A small image autoencoder, trained from scratch: 9100 steps.
Rows from block 0 of the decoder of a small image autoencoder, named by matrix and row number. Rows with one number belong to one channel. Each number is 128 + 24 x the weight over its row's rms, rounded and kept within 0 to 255. All counts start at 0.
After each channel's rows are labels from the 100 images, of 14848, where the channel reaches its highest value: "top examples" is what is common among them. Only what is clearly more common there than usual is listed. The data: small charts drawn from random numbers.
# convs0: first 3x3 conv (decoder.mid.0.convs.0.weight, 128x128x3x3, each kernel summed), inputs 0-127
# convs1: second 3x3 conv (decoder.mid.0.convs.1.weight, 128x128x3x3, transposed, each kernel summed), outputs 0-127

convs0.52 [131 130 124 153 133 155  99 137 132 164 168 157 120 134 136 155 104 153 183 112 140 121 148  85 180 132 111 135 144 148 121 143 167 109 114 143 114 144 126 155 134 131 102 133 173 151 137 158 160 102 115 139 143 147 143 113 104 117 117 143 147 169 148 185 173 112 112 116 151 158 105 163 147 142 129 112 149 165 181 177  92 136 163 146 127 162 165 134 109 118 142 129 157 141 156 128 140 115 148 142 114 128 184 107 111 121 149 108 140 104 102 141 154 138 146 154  97 164 141 132 128 152 101 134 158 140 181 128]
convs1.52 [104 110 145 121 135 136 132 109 114 138  99 132 107 136 117 101 158 135  87 110 154  82 127 133 107 149 122 159 110 133 123 105 135 112 116 118 168 138 133  50 156 140 122 119 149 147 146 131 118 101 133 110 139 121 129 130 160 144 142 106 169 126  91 158  92  82 141  90 130 142 119 136 129 144 134 142 120 124 129 123 193 146 108  96  94 132 112  55 110 148 126  73 119 130  99 106 122 137  89 119 134 149 150 140 111 179 112 126 118 109 118 159 139 157 116 120 133 151 152 176 120 196 122  93 141 155 127 139]
top examples: one colour; radar chart; grid lines

convs0.53 [136 115 172  94 140 109 170 143 174 110 128 101 171 138 109 167 150 139 135 126 136 152 141 143 103 144 122 135 124 127 151 171  98 160 152 115 124 143 126 123 119 143 136 171 135 109 146 180 127 139 146 146 130  87 135 122  83 124 136 147 118 138 115 121 127 196 120 198 132 129 176 143 110 122 157  94 154  84 105 134 171 144 167 137 163 163 148 157 126 163 132 115 154 139 121 146 143  97 139 146 108 141 134 138 161  92 139 136 116 156 116 115 141 145 102 104 132 121 136 144 175  89 122 107 106 143 122 156]
convs1.53 [177 127 131 139 146 104  99 175 143 120 125 113 145 132 125 135 121 107 118 138 107 134 149 115 137 109 175  97 116 167 132  89 122 170  95 113 136 131 140 183  90 131 103 137 101 132 115 116 133 154 108 140 131 165 119 157 120 135 122 145 129 120 126  73 137 101 124 131 108  97 153  99 160 167 158 194 129 134 103 124 107 116 154 134 136  98 162 130  82 123 116 128 131 123 150 150 113 118 129 141 126 126 109 133 155 158 128 115 113 113 174 202 100  72  88 153 126  99 130  83 112 107 114 151 111 104 144 131]
top examples: horizontal bar chart; radar chart

convs0.112 [163 140 125 125 154 154 158 103 161 142 138 172 130 173 107 172 141 123  85 144 138 160 134 133 166 101 157 104 147 164 137 178 152 125 156 119 150 149 146 130 143  92 165 131 134 152 132 164 133 143 165 128 108 114 125 183 143 109 161 147 150 158 107  90 146 125 139 165 166 148  65 132 133 111 161 108 125 139 165 123 164 120 117 140 123 150 155 140 168 131 122 125 148 148 136 123 162 156 102 153 128 111 170 153 149 146 112 126 129 149 131 147 131 138 151 143 123 159 187 123 105 137 148 120 137 108 146 157]
convs1.112 [115 134 109 140 124 126  97  91 128 139 106 135 148 114 141 156 149 160 122 106 108 113 143 134 131 131 113 144 110  82 134 118 143 113 138 110 163 148 103  88 177 125 135 128 110 108 124  97 123  98 172  81 125 129 119 125 160 149 137 131 185 145 110 175 173 126 171 121 148 182 137 132  98  90 128 197 126 129 102 160  96 110  75 104 135 147 140  53 127 150 125  95 122 121 131 139 140 121 157 136 120 157 106 147 152 155  98 142 142 110 139 156 139 136 108 101 154 135 115 139 132 126 154 168 107 134 134 142]
top examples: one colour; radar chart

convs0.120 [149 156 152 122 153 133 145 157 178 128 132 117 145 159 138 140 138 149 132 156 138 142 135 139 149 124 131 133 126 110 151 165 130 128 126 125 109 123 161 140 121 185 162 190 115 151 161 149 141  83 141 155 165 136 142 127  92 133 137 149 173  97  78 141 105 131 148 139 109 139 138 135 121 142 128 130 130 128 151 135 145 171 155 129 111 185 131 150 122 134 125 125 146 122 162 159 129 125 146 139 140 158 175 161 131 116 175  91 125 148 147 101 169 183 132 130 123 115 175  88 145  96 133 115 108 148 134 189]
convs1.120 [133 116 122 158 131 114 136 143 106 156 131 128 129 160 108 124  85  99 115 126 125 103 169 106 114  91 141 122 169 132 142  79 129 132 165 143 105 135 101 177  99  97  93 112  59 123 133 129 156 132 112 159 134 157 123 160 115 153 136 136 138 138 131  98 104 137 166 169 126 114 148  99 120 175 141 148 123 118  92 133  75 143 124 140 109 110 143 174  64 109 154 130 132 122 128 123 118 116 108 139 136 133 114  87 127 116 165 131 119 124 184 126 110 145 132 140 123 131 102  91 110  65 166 132 121 117 148 155]
top examples: horizontal bar chart

convs0.32 [115 111 146 157 154  88 173 160 152 124 151  85 161 150 129 143 147 121 156 140 142 143 103 171 129 177 137 169 175 147 158 146 112 134 176 143 122 149 133 145 103 131 138 144 126 120 142 160 141 124 134 150 143 142 154 117 137 133 142 160 135 106 133 157 175 168 136 146 164 132 143 102  68 113 159 119 150 128 128 160 126 162 153 100 157 164 135 168 153 164 132 137 147 114 137 173 139 103 148 159 142 163 137 111 133 110 153 144 114 147 157 108 123 167 130 143 158 157 146 155 160 138 156 127 113 136 115 170]
convs1.32 [177 155 143 131  97 108  80 160 120 108 131 132 162 137 136 106 131 160  92 119  90 124 132 109 104 135 148 129 131 154 146 166 127 139 130 125 166 103 142  98 113 153 146 126 115 151 150  74  93 198 118  94 123 130 120 170 107  95 131 120 113  80 141  93 149 167 104 109  89  95 152 104 124 140 154 138 118 121 105 171 103 142 121 160 124 127 109 145 159 119 121 116  78 138 118 132 125 129 166 121 129 133 120 131 158 101 102 114 148 114 138 161  93 135 115  92 125 116 106 109 106 140  81 163 128 146 129  84]
top examples: horizontal bar chart

convs0.95 [142 145 152 154 143 124 151 101 150 154 133 110 196 112  93 139 136 131 142 124 142 125 138 174 154 116 135 169 122 120 144 148 151 135 145 170 114 162 138 102 136 147 152 122 129 121 144 103 155 174 177 169 154 115 152 172 154 114 135 150 123  76 152 134 125 131 135 116 148 151 133 155 114 135 150 161 134 120 154 139 182 139 103 134 124 131 153 144 155 107 168 138 154 137 183 120 126 146 173 141 148 129 103 157 131 155 122  94 139 141 104 123 153 164 179 154 100 108 135 108 149  98 139 116 154 126 166 166]
convs1.95 [160  94 119 131 135 158 127 113 138 166 139 136 135 163 115 169 153 111 110 118 110 101 112 132 151 139 131 110 181 128 126  65 130 146 160 131 179 131  84 108 117 121  85 133 124 133 118 156 137 109  90 103 124 132 113 133  72 102 145  73 131 120 159 130 153  90 133 122 103 179 125  75  94 192 114 126 133 160 146  97 137 162  96 131 124 183 117 146  97 135 124 132  94 124 137 149 144 138 152 121 132 142 120 144 143 134 107 103 155 137 149 147 135 114  86 158 128 110 127 131 129 110 138 138 125 169 129 110]
top examples: one colour; radar chart; grid lines

convs0.27 [125 161 121 138 114 134 114 129 161 114  96 195  85 122 141 146 100 148 133 105 117 156 158 107 120 179 112 116 161 129 137 114 168 120 147 112 112  89 166 140 137  88 124 138 143 165 123 152 147 136 181 140 154 124 151 129 130 152 161 134 140 129 131 105 196 144 135 151 139  99 106 141 127  77 127 101 144 139 157 107 126  99 152 143 141 166 161 108 142 117 156 113 136 150 134 118 101 146 137 129 140 167 131 120  97 148 185 140 162 139 102 125 145 121 184 142 118 147 138 177 136 134 125 141 124 142 122 175]
convs1.27 [152 158 137 138 129 170 134 126 130 133  63 130 118 187 129  77 140 172 151 120 164 145 138 141  96 115 121 122 153  95 122 154 138  76 132 108 163 145 144  79 144 124 146 176 118 132 164 155 124  96 151 118 129 122 132 114 126 110 132  88 130 112 130 117 144 164 129 119 120 138 166 150  62  87 167 136 120 106 124 158 122  79 107 144 110 144 119 125 115 102 116 101 128 129 152 116 114  97 109 128 128 138 129 141 127 111 141 128 148 112  71 162 159 138 164 109 111 132  80  97 153 123 116 140 136 121 153 104]
top examples: bar chart; items: eight

convs0.103 [191 136 145 153 172 159 145 142 112  99 117 113 124 188 111 114 152 118 144 147 167  95 147 127 150 119 152  86 104 107 136 115 149 137 139 160 134 143 111 143 155 165 147 163 132 119 147 110 114 158 104 162 140 109 166 144 141 166 135 143 143  97 108 142  99 132 118 103 146 137 115 147 121 149 109 154 164 116 125 151 160 147 135 124 128 135 131 111 147  86 127 127 145 132 124 126 134 147 149 170 129 124 172 136 117 157 111 116 118 150 115 154 117 157 175 178 147 161 105 117 121 154 103 199 190 135 134 128]
convs1.103 [125 125 131 149 135 133 133 136 134  91 155 131 130 110 108  97  70 133 153 105 103 115 151 122 146 143 116 113 140 146 123 116 139 132 114 112 102 131 128 115 149 150 130 139 122 158  99 150 163 163 161 117 151 108 109  87 162 167  82 147 154 152 100 140 124 178 134 128 155 147 130 124 151 143 150  49 137 111 150 110 153 117 122 172 109 122 153 121 167 107  97 113 152 133  82 124 170 125  70 107 120 134 125 137 107 152 115 184 151 118 167 104 121 158 109 109 110 141 113 169  98 145 108 139 127  95 121 162]
top examples: one colour; radar chart; dark theme

convs0.82 [104 135 150 105 148  93 134 136 137 173 130 115 145 160  91  98 132 142 143 152 176 150 152 148 168  90 144 150 112 132 136 145 147 149 147 133 113 128  95 148 155 179 150 156 157 133 124  97 148 137 113 190 124 126 141 128 133 151 117 146 165  96 110 156 121 150 123 109 156 113 125 167 148 142 148 162 131 150 139 116 145 143 143 117  90 138 131 185 194 124 164 136 152 156 133 175 155 113 164 130 133 149 124 150 143 140 110  89 113 116 124 103 148 158 103 155  99 130 129 134 138 165 175 125 152 133 119 156]
convs1.82 [149 116 115 126 132 127 160 134 136 125 150 124 159 156 116 142 131 152 112 113 131  97 114 152 112 123 170 109 121 144 151 114 138 136 155 118  75 114 174 155 123 153  93 130  63 122  99 160 115 162 107 105 135 108 111 155 103 138 146  85 133 109 159  85 119 105 126 127 105 209 161  58 127 139 141  99 125 102 141 148 140 167 157 140 104 106 135 111 116 134  92 117  94 135 139 153 150 124  88 137 122 107 133 106 172 169 115 128 145 122 151 136 129 139 136 145 116 124 110 160 159 124 111 135 135 166 174 129]
top examples: horizontal bar chart

convs0.64 [124 145 137 116 126 123 154 153 142 136 125 119 162 141  96 156 157 134 164 127 162 118 123 146 132 140 125 149 135 137 165 124 112 177 140 168 143 155 119 116 135 148 169 191 133 114 181 105 116 111 171 157 109 111 111 134 126 118 169 137 162 111 164 176 119 127 134 165 115 161 160 141 117 159 127 156 123 140 128 152 128 150 135  90 165 140 110 152 149 189 152 165 100 163 155 147 146 130 160 130 102 135  98 133 177 142 120 156 144 149  96 128 131 121 133 163 172 109 120 156 135 121 152 123 107 120 173 144]
convs1.64 [184 110 131 140  89 168 105 167 165 107 131 127 145 161 117 108 141 122 107 126 145 125 139 173 137 130 114 121  89 160 134 120 111 123 117 136 118 119 143 110 160 150  85 136 146 182 110  78 120 153 130 119 144 152 119 120 130 124 150 113 121 105 125  98 144 197 110 137 116 185 111 108 101 125 117  98 117  88 168 163 138 137 143 171 155 100 159 110  82 107 126 119 108 144 128 135 115 159 139 119 123 116 143 152  88 103 105 122 129 140 140 166 116 126 136  94 129 141 105 138 137 173  80 118 148 156 121  89]
top examples: horizontal bar chart; heat grid

convs0.116 [120 114 159 141 155 157 119 139 116 137 138 158 113 101 121 126 123 133 138 153 108 102 171  81 149 152 150 157 120 141 174 136 163 132 141 152 126 151 143 128 111 112 104 115 162 112 128 108 114 175 114 102 140 150 166 110 131 127 122 119 132 141 159 115 130 154 135  88 142 155 160 117 148 102 165 114 130 151  98 157 135  97 134 194 133 150 130 186 136 160 159 181 162 160 143 134 135 137 173 156 153 122 137 138 125 137 130  90 114 133 128 140 170 138 165 157 118 123 125 128 108  83 141 171 193 130 139 137]
convs1.116 [145 122 141 124 154  96  65 142 154 176 104 114 128 145 131 103 153 171 165 128 157 114 136 140 100 134 138 109 148 135 118 116 135 120 113 142 137 101 136 129 143 187 125 100 119 144 150 162 125  96 112  92 149 118 140 136 110 170 146  96 106 101 160 183 110 119 133 166 111 188 134 116 122 122 134 122 126 139 114 140  98 125 114 109 104 129 114  51 126 117 117 103 178 118 137 102 142 140 123 158 138 172 120 108 139 163 111 140 128 116 132 167 144 127 170 138 153 150  71 134 119 133 117 130 114 167  99 121]
top examples: one colour; radar chart

convs0.73 [144 153 139 154 147 146 154 151 114 155 160 142 138 132 171 128 177 168 150 108 144 146 118 129 136 104 102 143 166 152 146 128 135 107 121 160 160 139 160 136 112 158 125 136 135 186 114 126 165 102 160 178 167 164 149 141 132 132 120 131 118 129 177 149 143  92 123 134 142 148 163 139 122 123 159 114 144 165 157 148 160 141 155 149 110 122 118 141 142 136 166 183 137 130 112 145  93 131 163 136 138 137 148 153 115 121 153 145 113 127 147 131 127 149 153 134 109 181 207 139 162 146 127 142 169 110 129 129]
convs1.73 [152 111 111 143  99  91  90  81 129 148 147 138 133 130 124 125 164 122 137 100 163 108 106  89 117 145 129 128 112 163 137 154 139 144 141 134 163 114 134 102 147 148 125 115 135 124 103 141 144 115 113 120 135 129 129 128  95 188  81 138 119  70 107 158 104  95 113 114 147 152 106  95 147 148  91 140 147 150 119  98 173 175 140 112 129  99 101 111 107 162 169 129 124 125 121 131  86 139 111 117 119 133 142  86 131 153 152 108 103 125  88 136 101 146 175 125 155 169 105 152 137 156  81  83 149 105 123 106]
top examples: one colour; radar chart; grid lines